{
  "arch": "res2net",
  "model": "image classifier",
  "dataset": "rendered solids tumbling over patterned floors",
  "train_examples": 195000,
  "image_size": 48,
  "crop_scale_min": 0.8,
  "horizontal_flip": false,
  "translate": 0.12,
  "targets": ["light from"],
  "num_classes": 4,
  "norm": "batchnorm",
  "activation": "relu",
  "depths": [2, 5, 5],
  "kernel_size": 3,
  "stem": "deep",
  "widths": [96, 144, 208],
  "mixing": "cutmix",
  "label_smoothing": 0.05,
  "loss": "cross_entropy",
  "init": "lecun_normal",
  "optimizer": "normuon",
  "muon_scale": "original",
  "lr": 0.014,
  "momentum": 0.95,
  "nesterov": true,
  "orthogonalizer": "newton_schulz_5",
  "adamw_lr_other_params": 0.0019,
  "steps": 5200,
  "batch_size": 128,
  "epochs": 3.4,
  "lr_schedule": "linear",
  "final_lr_fraction": 0,
  "warmup_steps": 150,
  "weight_decay": 0.04,
  "adamw_weight_decay_other_params": 0.05
}
Rows from block 5 of a small image classifier, named by matrix and row number. Each number is 500 + 50 x the weight over its row's rms, rounded and kept within 0 to 999. All counts start at 0. Numbers have three digits each.
After each channel's rows are labels from the 100 images, of 14976, where the channel reaches its highest value: "responds to" is what is common among them. Only what is clearly more common there than usual is listed. The data: rendered solids tumbling over patterned floors.
# c30: last pointwise conv (model.blocks.5.c3.0.weight, 144x144x1x1), inputs 0-143

c30.76:475459676477447473496564561506421470511552477445504472481494526603545527455378533495503468415530524506542497495544512506501494480507467495510505431513495429565436389477539524502516506537482550565489468497466472500541458543508451477444505484395586513460543565495510492433558547549522485520580561512434549513491401468345399467459540401453493472534448467414502489446455585464469471406462464519499493483512485452484543447398575562453421
responds to: light from the left; sphere

c30.112:434495435577509548436508526523447482523544419512429541516474465469518473539487531498514448489399542456512434587500490483556411520454482454381548532494492464483480483536499513483475531524530547516558518550610601535447505615508507439514436489506547570477416482572500541551569444411468562578500510567506507486492520414582477570510536529529448593519447437418430387472557605543561477445494465472494431500495492403466480449540546596458561
responds to: light from the left

c30.120:551491493516497526574498507481550465453528486482545496509508569473559551521513529426524483536442490419519492453506446419440441464599451492457570486439465657455487442406534548450454533552500556402434553464530585432479508492495453581467498467482437542529490487456525542504473472419520498411493613517512470573572555529468502485564581513569659518464411547556481510531401439544521510462547530496479474499593482464449428480483585480424471
responds to: light from the left

c30.125:448421458532502581422525557471514422482455422470454475551553397540477515450388536437487461433501543600547479412507488504398444587447553452489587496530479518472486442480506440427467516440449498472457452592520484484546505459549426438545478524548457473511602571623539447498463435524461559433481520480454485480549525508472545488480469488545475631519535470492587540429460537474500521447524523499408472538463456469504489441509609585449524
responds to: light from behind the scene

c30.29:468503479564589498413438428560450567510506518513512555477504535509489534506492525532517483421450606468528447441494433543432514492506502576491471478529497520457493463445533482544492539491571491469539487501530466427515441485426449616686485504543423512460508540485425443507496503532499520504598524422442456588606441460382514514491551436528549442526419509448432477482521509429523567454480532400550419440494541476551562494532516406419445
responds to: light from the left

c30.39:512528446586509540512482452545458526459402556483415492458605520447532480538453563414438500420497522422569501564509564474613503478523471464495530481475455558474532431426454447427518495507506515512489468410487617418570458388544448485503487453523507584433473424465571533408461508418534552532469437452431522445431528542537469463521503486434519515531512548512519579496523412486459527627420454441572565525527517539560492464462468450540498
responds to: light from the left

c30.38:556491481446545491522504553476513454575432444462468491436512504508518498459534490549450475516471524487495491482488445517584511571543579427441559469441503520491562482445508498503581526536475502482558480574503403529488490483418494498505554369488536479459558575527457548417555532510540455525538433471519414548529535512443475587581491602428550494469552450435535425556504441432515480572573541371521536596584517468396458567550426526595598
responds to: light from the right

c30.27:550490448398486457516443475525529442409463487515452507493568586492407525549471503544547573526571586410475578525476462465446512425470616621557470507430460455641581487474532552456520472588447506530512518519435465434506505528538570461500560484483485521557492461491473559460537566428557535573428556556484493569493562502496545538520466492525503443521509480398513558442521449478445509540514506612415461583522469581568544551530524496502482
responds to: light from the right

c30.35:479497510560558505514531438573509492491530524548575514463400540411461491446571457486513457514598496473563440542485506476458510537541544552519556469490541510479525525494494472450504506463510542594511579553465561511587547510380565489524497543452526498521564607495584582394478504573570449496476543521476459474520427568469555674528555469561450420439492498556454440548490444441556568471493531555571413415556497500500410504473576524529496
responds to: light from the right

c30.140:422536427510495513464492454527461449490505485516483553496509519518506522575466533557454455456445501437431501492467600489550563491635405539543474558446501529471476637477507474599485522560534607546502577498501521526520500533539524546508498522446442519445456475519500438423468510515581512454453497515516534500553485506489389503501483427562394462435496503493489406554541565446385524534569469545511542537511601358590418501606508498542465
responds to: light from behind the scene

c30.86:475415488548562439537523534528466499495529439459487456518499473438442552520499448499485459450569551563454510377507471472430507601459462467432457563430534487493463493473456446455430553495525457492500452521457436456559453496531521548451537523459552438587535459405436517497372538492473610464438539565421600467485503527590490533490460457404476466427467414523403493421485496508504491363442454467465451459563415553414535500481498490513481
responds to: light from the left

c30.28:390542431424473511479460550450478570485575606499437474503459517564544535517497422514520474477498434525407499496525533556457433504538489497463487444530558495600470546520482475485397482524548473494479498462455528478482509453530495467432531528590538510421444481557488513509511446548517487422426432570585597507563556532432478547520487498517518540560538469371418538407525419503440531416509526492399474430571482441501395454588566440525438
responds to: light from behind the scene

c30.99:480582469398499509460516448507511531619500446502493460529468538532499494585517510497540426509476445558477525485481574485693466543388536570460557578588484482452420530553570520535519444464455516515477558479576446568521484539492495449485460511462450392500474545536457495570508528508556531388465446559465453503540459477496542564555566463437510475509519462477504471449542552528480393373534463427480467552495540472476419476529564586447485
responds to: light from the left

c30.128:502508489465545546517523520476456499542541482468547518425473473531435508443459594540452414511505538562565572530478524487558417446471458418476554496455514577491475476422510402476466500479519441513472503504516505531513491483508620406557425433451413524533440557535581545408563519577433555455445578525461452522453570495538510409575455635447502502477452622520452496488502480564445487506498531432445464502521529598454619474408515520507522
responds to: light from the left

c30.20:475535508509519412492628466478456552464498574571443569532621461500519511434494494496397469514543459460571494484475404492518509428478516490534466482535486437548454444485542565428524504470459493549541573442365516451480513503535517470429537450457479516488432431453524520521518500453465491447497568503441583537539429487519602457505522540542452410455534476464579560518534412409520482539445418540495454598554551443608531479466558556590559
responds to: light from behind the scene

c30.49:452640493564490530454512501477446447429572464438462512478449485483532553530549436431536446598494479522499469501509499515529497461452500349449503557462478519554444449444486524567492535601510485453606563512501509471487530529527432485528466536490555520505433427561550437457524537499545510512446510547499456458488435522466426561504550535524420475519555401386496564574556498512613465528403505614433409562477487497566466559521546488411515
responds to: light from the right

c30.83:559500478581480522510517514474528529526543545446484572535511534494553436559622444418533507531505621604489565490498502469598572573432553507536340512541520480400497560562525501502465493497498467426604430541541628523475444426476521484470438472494460569554503569606497411521510453547429450495514527566464498516488514557495495529474457508513460497452480588543532539477541486439607512525514472491472452464476470473455486594446504546447574
responds to: light from the right

c30.87:606527533503535553540498471478467487551414549559471462554479623493497571508499520548512518553419424506505467473508482490490690529420492544509501511464483506488490472579484559513513515550564537562528442568506374497480432535514460477471436565514468444596433506464469383391455509593531520462524601486488457421464511455462420446500531506434469471519501435492573486485608474523530479426472509443537478579571418523480491565496496521444483
responds to: light from the left

c30.9:497521456475421465444434555497547560518478488452483502511529433512425441454567494520441639457476522469501512565490506466552619469548528453460633568396431517554484558530481600563458493407598560448454431547451570451518472493494517436515540546480478506509388478504554545521462497615460574497443562509553535437516448466353554527523476470473537512524496545493512459494483432554437495511470508446541457476453554588509539506549549470532467
responds to: light from the left; count: one

c30.135:502458519466418454526450526466562526457501458494488476475543499510501502467465495548388512467562486521514487417540470310570534510516471504486489563344429503466528523542540552457535486540527518441507510504548518496522508534496507388491477483529507514444487535555515543519560493503529482601479463478426493502472574461471407665376579477478469464508320472438479470481479535567500472462425491546513528454423480464504467390501454504487465
responds to: light from behind the scene

c30.103:435533438480465477486462496473473509554496452541481448484466471479435477451476461469529518499512449511505542458493556483556408441508543546567430531445477449424584433497616507591537475514522465541493577442479544573428437558489444438440471577606615434465455435550505473514538430493569449507494500454531439405463538473503438578588481494457536502570421421443462463481495606477541458563453573473458445485498620468538481449477453526440416
responds to: light from behind the scene

c30.138:539564498507472465514472519554533516517504444503518566475508434566551477485459475499453470479508516559474500520516482457580443477534552437546478415468501531430514542535462441498555521560557510496522515502513594608539466421441488533561512463446477514380566473529447552389508559571531503521470496512608384477404472471579484418592446510538497460563480529539510558459562510400546546480574509543567525475526391651412476606481537524467522
responds to: light from the right

c30.127:491407519498488520505432490549544497459466450476528447423462573462519408401508432414581556486509532533480481504552492532470475439431521479510569511558446548470552454597570440614498454481449477501505497468445426549473450445485522452451682540591533497510428488478527495548459612502547567513493493451533502570441456519517527549502525555453465506563493528478592472512458541558647441540597556480582526510462475549525510490520450538464476
responds to: light from behind the scene

c30.113:527549370430542475389394577487505467511477446442505428441498464494547496521573428517594429484630525548440448508589417502527548559485436417520450439483516565523492500506446463475523494558399476433554472483544551370497466606519481551445474498542516501557459526427527465496556475517423549399503495452514472457532568508477583442528505488521565504469473426518477530504519465463477486482505508524502416468461429542417425475511452419504473
responds to: light from the left

c30.69:453530492498507492498554510421507466479484509509444519471507486448409459495540546507508438537476492474552498626474496490431520469445548465517543593630430526520514436470504457454466588552479512541468443469461540452494426535581522484460525470510452491494542566536476605590438470576530424567549541621412482521434448428439492537539449570494502505466463603564581492548493440497589471607547392558464460478466546528506494530556426507546597
responds to: light from the right

c30.79:457528443470538502416449581550442467512544459502443522553499485481503505493513497452498500511459492514512563467457452524479506454531481528436488503545527418429454492537476495543494497481498526491502467556514519560447541535504437445442431421435489527539446473448628531522517539520391474421511584426499509468626581457467446489476598584571548530445496570468463407487495457558493475349591545497485481515416520582528604498452509608558624
responds to: light from the left

c30.143:608511557493456465468424533489553503506583470489504427461423513523486489477530423570558565539453567529515481618518519552488553475457403407534519460556489508543490448479562492499505583513462457447435480551552503532489509477552466602499581549502532571459510512531463547624500544481489554489508505440364508536558427482512504492500522564630496519538533494516517529518442503468462589467690473581425542461525533456491503508416453486481545
responds to: light from behind the scene

c30.63:515449481483432525477566490437482424504465502539460569497491439527551509574459419505456565525468501485466543648458419516478517509470502464547485465447378649491422499501533519575477613499454564566526543523531506526583534417519515430504468489519538502503502488425392462449519463479498527473519489523592425419487495523504385415477458475396477413396520483615480494530520459473468420512527501480433514452506480583518495468469567492518560
responds to: light from the left

c30.37:502496516514553497478518501525494475432486542467538477456461464587419435503556460540474567459404460436494525480500417510497556544526494572438519428416581518442527494511416525525505387541481512612557368529553510483501428438460519575545586510487507473545581572436529506526523443496523485587557499503485558552462420522501522537591546438555486539578490518469381524490482461435453539598511586452477490457535442493532494576437525507616426
responds to: light from the right

c30.132:445476460492541461551441538580477503487467528469487499504456430495525559477499497508490476403444498477604466492483516487574474484584472503456556438519587507505468457492409452570484460546540497500561420606544487411470483577506481572517433482486438540468478578357553595569584476526566441507446574495489529578501511513550485497540496542495466613447430572463407558580494434546502465464521446438458523521500417406515458523552522620450491
responds to: light from the left

c30.105:482482537460519490478511467480552513506552491536483529521498529432478580472524567557529433580486470512510490579559559568577414438481527608573518498525497400607490493489543489527486531419422496479532496565473627518508547496580444427454488517527460435600574477529424431568428537469467448467510439533563494491418557473495337542560485437550524482569412535547554495555443537477490598487506482567470532492507460436497528500565457525453579
responds to: light from the right

c30.74:520546502480534515456478482528477472522547478547409533473524555496583475463460632433423471444498512470530490457523513498545485459557509637401551467505490478595534470465569554483538474563517511496613580551500499518517533455463544436533504511527591520478432454550564504490533548461525556535533546554508413480548447478413377563487505472478593555469537523406420513450453535555493525546456531522469585544455415439528526528432551434633555
responds to: light from behind the camera

c30.101:447479457532501477460562517458527488576520442494556562527509522518490465575465460561515520494509582490540498613571541554409460570491489533389422506460589528600402485459508535489496542466520448517474506572461450508552601561568533498471524598371486476487622520436538456469520576475510502475528512574536482435463537490510454490484490500514478544573536527576551496461577537483433584489472589557603539512564454426593520451572519454484445
responds to: light from behind the scene

c30.50:476542546498575465540535453539495556449545504533380472515446422464498426530422486431467460509531503522489522517495465524512441466526592483431552488460486495478517472482439527548550564455506502458491479542526569515523516431426396389527473557433496469493464498564475457464402484558541557570503591509566432490550471561474511515491461483489500502459410423491410534600445618545476598527531456511515558538397534388464628422541520472473440
responds to: light from behind the scene

c30.41:512424540493510469558492457551530399534533531529527446456568509534452601547512465443491499561476556509514425491543615455484533442485444487535445530536423548484618427405618393487469597504480536494445525462432549530562405508508444524453468473483460501475490474511474452487458510524394435455461598529413466541510555520501538489574540494485567439480456500544473500504447470490470526521529525546556505407515453454461442459511635601475410
responds to: light from the left

c30.15:451461427496506528471490516542490486537548511541508598530522501486519564439429538522492421471495490461403463481453524578398492495438517525494560544553521462582482497537467398529463537438376467542449470558525424470555442495454463447484463463538506511533493388500489501509479544518407611464447537536511684461511457521488473534552431467462450642511470465465521553507481520519508465593514508498437460436510533560498442576471425627476542
responds to: light from behind the scene

c30.126:468469549492542480534571565498501469496543545502525451522438490508510625478484519470545535545469509546550501421507543531516446494504528459475489543518600454648477513469494557525513468500467479470493409463557555466520468558552579417460521528602555514449566495516411425489565450497426623438542554417506492479417513497430473519479570496503543553459507509503406619523449482465558448512392481527386488510592505553479478635503467528480572
responds to: light from behind the scene

c30.46:549607441520524481395548549547575504491480410524562482571546484536594511462541447507398474463534565591483528485489465569558476527496390550533497517542547554436505474505534576446530508498445520477494519480502516407512530554544432433488460493497488450463427545506554497495615526443524595514557436475534486503475537487508418562512468502502584565649503537445477461504619496517540524455454435431532594492518543573502590482463478449430569
responds to: light from behind the scene

c30.122:447556465506583517470546468486418481483440492506430579491508438469530467485457533486463435506442500463493519464468501489510457500533563442458519352487485521445502531498454507483551413555495433596537445490561474543579536435377542437527487523429519444506447480458526511495592486454424490537427469491574467461557525448616518511511432451510486483434428564423514452502508624576679468498484549492479618507531527479472434460531538541478512
responds to: light from the left

c30.96:468548430496540564497415422581477580420512501455603499426478580514488510467543510559514489456522396505426384480508511454576510424541467514453482583545480546524510462546530477556484525582509498575490471388515429425463468453584529418507525529483494378467435535393543507453463532513461524441464482448516490426607518456505504503475454505552521424604530426418522465492422514490516462562522467485483481401527523578538543455525501560495538
responds to: light from behind the scene

c30.119:533529574533490505526560448551407543481567462468528491447516498433521535471478515463469445443450501472464467510473465536456498531413593500569478533465437512354541456452456489413450467459503491529502465479519515563461455457554450507461443494484547512529442570522463487507483473452422558458552397513476414457499618540618427488503538547495625491465451549535533438515503558542494518421586444524543480496575585456539607480391533555397523
responds to: light from the left

c30.19:490445472525500508545502444501514508536517528482497548458593396534518471495485442433480461472492526523538528547468514510459560369483478482475532469509466509514553469515562437448546438553399380498436565422446523396534492490457528475535491559519499482469468514438519502577557515550582510496508474472418553522421456504456539497464482477543535432391458523465479523484627595590531378591440450442525430560542452539578505552413461544579413
responds to: light from behind the scene

c30.95:498422515531531548530500558507526516468518526539524508424470491489484435507484565420484523510447550539514546537502499527500453516551457478492491564506424574562462528492467487458575509524426495526536483556497427555510569546496511565455517520528445580534629544584470561438487648465443491481447516415503467494479548504477482510431489515671427508580530482476505487453553489502576472483543571547313422538514507547569554549516441512497634
responds to: light from behind the scene; sphere

c30.100:461516548472488418550427510466452515485531428468477511586453535572487531405437575460445552436384456454445471582480459492465463428497474408543488429524444400534511525546509461534500517536458505562468487543483453508479583578588458464504498536572437546539502500412545476491536500530443494476587543448414562496463582379501546597455451553383442503509476539410560509533453434509498445516444519409500505509542557475534510456437454527569494
responds to: light from behind the scene

c30.92:439468532444520535533480575517523515495503507529459502533435490441508545489514512436552557522536602497457378529491531447537475471505501533614447561507629569554486449474576444429445481513528532404505567490424471598481522506656458500393477478469501464456481454566489418454508507488450503561548466459473485549456512618473446499469486530610477509469498422481513519553546545579522503559531476446517402558461437563578463450443413518517482
responds to: light from behind the camera

c30.108:519495557495462467540524571553483579476467414441499546479555515432489529474510507496589448576475531580540557396538483569474560493494576615446480507592534440463486532470490470485521456497499445491476469518404540555466458543383546481386496397410494457480467489487612574541487542518547438510486456564480628399466499503594574532501477504510530497456505469464415468509444500451518394515507589531558426478525512492523458425524470554450473
responds to: light from the left; sphere

c30.8:519561479474563433489434456604480485562541491487522501398483522493482578462447494531494397493544447542394536430469479409477375442543496533523572458437441484458464391481487462548539508528411530512466524506446505563490500536492462497470531529522472524509450472468488546397397441472551557410456466519412612477546547485515524495510569559490512512552461477478468470437455402488459577448427531402528456521396480511459534453459398452495441
responds to: light from the left

c30.139:510581441505531475543560464513480430438522391408567501474528462482470411504582500559514495505525571497609451503474503459474527480506506498553495533385550399582536435488501503533527498462525451524542459463509512419505480456479483535443494500554598488520484459485529440468554474495498530509429484394604443588469467507514358439510441554484591541511479437507446554469585531478523462612506420514519511491505461485429553601495620421457463
responds to: light from behind the scene

c30.60:469458399478475556473563501437538499533521514518512513519509612611441517547479472484508569431481492585432514582435469448488540447480482586400554496524546463481592520444416493561555447579564516523458479488533531493417561579498474429520525458432530508447534494523463501469432391481581449573541508510502501455568435383448585466448517544496449482553592497526497429457492488525507445476439539589548520459508613474460520434468455410477511
responds to: light from the right

c30.59:534469492457495596538557446492506443543492502526521477459472516495479465544571518507521451441457572550469528505503460547444418495466442497521625544518490469570492427578483518513496579418486482524560485543475434549485502460589523419533492556604472643497493482537520560436487451463410523450386460565537530549380530480563505543528519424520472483540446438501621588497483464462517528551482450536535472468472570585512453597546562433422558
responds to: light from behind the scene

c30.110:590465419537561469495462492544426500460486581503499494527512453481482532473439530450461474441444511593518468607533468453505456564478497507456423459535468496419528416529479417539562570597517528483501457529445440438463347527458574465552467511487423576484519590540490522426501391504504470483421466584466395442532417498557553519491501476457556496529470602588470475555480471503528550449523498447501527458473474562469464396571479442441466
responds to: light from the right

c30.57:498542523479485500477448553525420547498550554514523537497516460424436481663499478529444523466506425503477408551383538486480532509445539642593456630455450467532505425460419451447554524503568466518453521528516492582411482503474480533492527501514547473545552557534565471510468451484540455428454525452445459521502467450595479541484612446585519483541540513473593519519492471504516549452491524522449500489504444489554427493508398374420506
responds to: light from the right

c30.65:521470608474423441503529568520490461424498544496517461513489475472460505475442503466463404396488494500512517512530430555505558477598506556429562513469462500453555432458523429451521570559562549629482477494559445538564543501473503528551448475522552535457578441514525445514427483493578568556515497628434497472516442486482514546527558488599502447577498555568502486452572472562410521423533484466413473486567411533496513565534612559412525
responds to: light from the right

c30.40:588443526453558505426426625549592582469547540546551472476488524452513501474521590458497456505629488422478506477546551487496495518560497520522491455530559557534523517434469428515495557447471506445593458446553494479454529490498496563577563511447461486563495507463577475593597398488460514515494493473491469593492552476428516410477417544457513549513498513440454563495449450476518484593514509564500496421527586441395517530613591535530521
responds to: light from the left

c30.22:498608472522497510496444444549484473563510470548486481436518507562458482477481493585450521564443530603468600487457584499442495557490572401479497412528486451554587598530453632495454491453568503487483537502435537505471442462501532485500453565439497413469578445521423542497523503512455492427449509483456608489562522592395572509528526500463432463553470600537564426492518516467543566564545494525459469594624496492469506521558484491472530
responds to: light from the right; sphere

c30.102:513474503452453535493417522453560512416471516431441492492587540551485418523502542387507469485430572555506522496455526425597533521540530441446499520461483477440485494493520468494480491520466475582470456501485462467440582423523440497548565476541475526412632503556517557414488468462515465540524505534527584449587520510476500538475459544619505467549427505490441556505566444440650477529527576520516435454549410574454458526497473450488640
responds to: light from the right; sphere

c30.81:521493538443560469481477626543516497575425524458402549551507477544606527462515542620512480488521528562480525571632525459467445550545471392434471489468561543515568485510500505489507518470530529528493428406474439476445461553499503517406546461445484462558594446459434485471460467489477493540549431426465510464535488449444471455480538417408487492525459467547428502520593496577522416427467507448398594475493432523481517548524575479450443
responds to: light from the left

c30.66:492571487476523508521482635512566509428498510517461459512439522541535512507486477480499479528469567495450454523496505517473486582557493493584541523516472570525506519517583512498535572493479456634439411491578558466574561523501558401375489479433534561458604512464471498454420570505550436497473367552496578485498425420481439474448489654461448515501516548465480484543457506455573548608486580466491482493523502580541556516459557498476451
responds to: light from the left

c30.12:482477463498524466486501557474374449424484467510511497448535557454511415515464510432544461484433506547432533504561545431447465494547469456493405544485480565493570474537428580457515470454503525393504539516484499463513514445562573517454516373606455551517469555510515531499421436605451537504461521414516578397514483472556549627484480448454440562582460564513468535409490459526434462487547452366464530505481508541437515519510561511430474
responds to: light from the left

c30.68:539539526513518481577486546505448533511492446471475494477534485492520480525478532588461464505529526510503514432537462407471440540627490572457490610471495507484492481510497378525532511488373461571411523480436586509458462554542476535543546446468505597459495583453584554426475498459457529409447459517488375414492491592511598400509503548471487495510391501485446483610393429523453518480492528500491493500413543530451552498482571429519464
responds to: light from the left

c30.136:498499531485468500470644621537454490521416436567486479516565455490569558416419484507456569565556530524523450586472476504464510529496550480427431397472524456505483532477497456551541438463476450486505390440570514517457508425526444425561406432511520481440438525515439556488498440521419550512443494467485584471525564516502458562446511446466455529498563576450583515524498466411533501543438467389485499518457552457533577523430401483453474
responds to: light from the left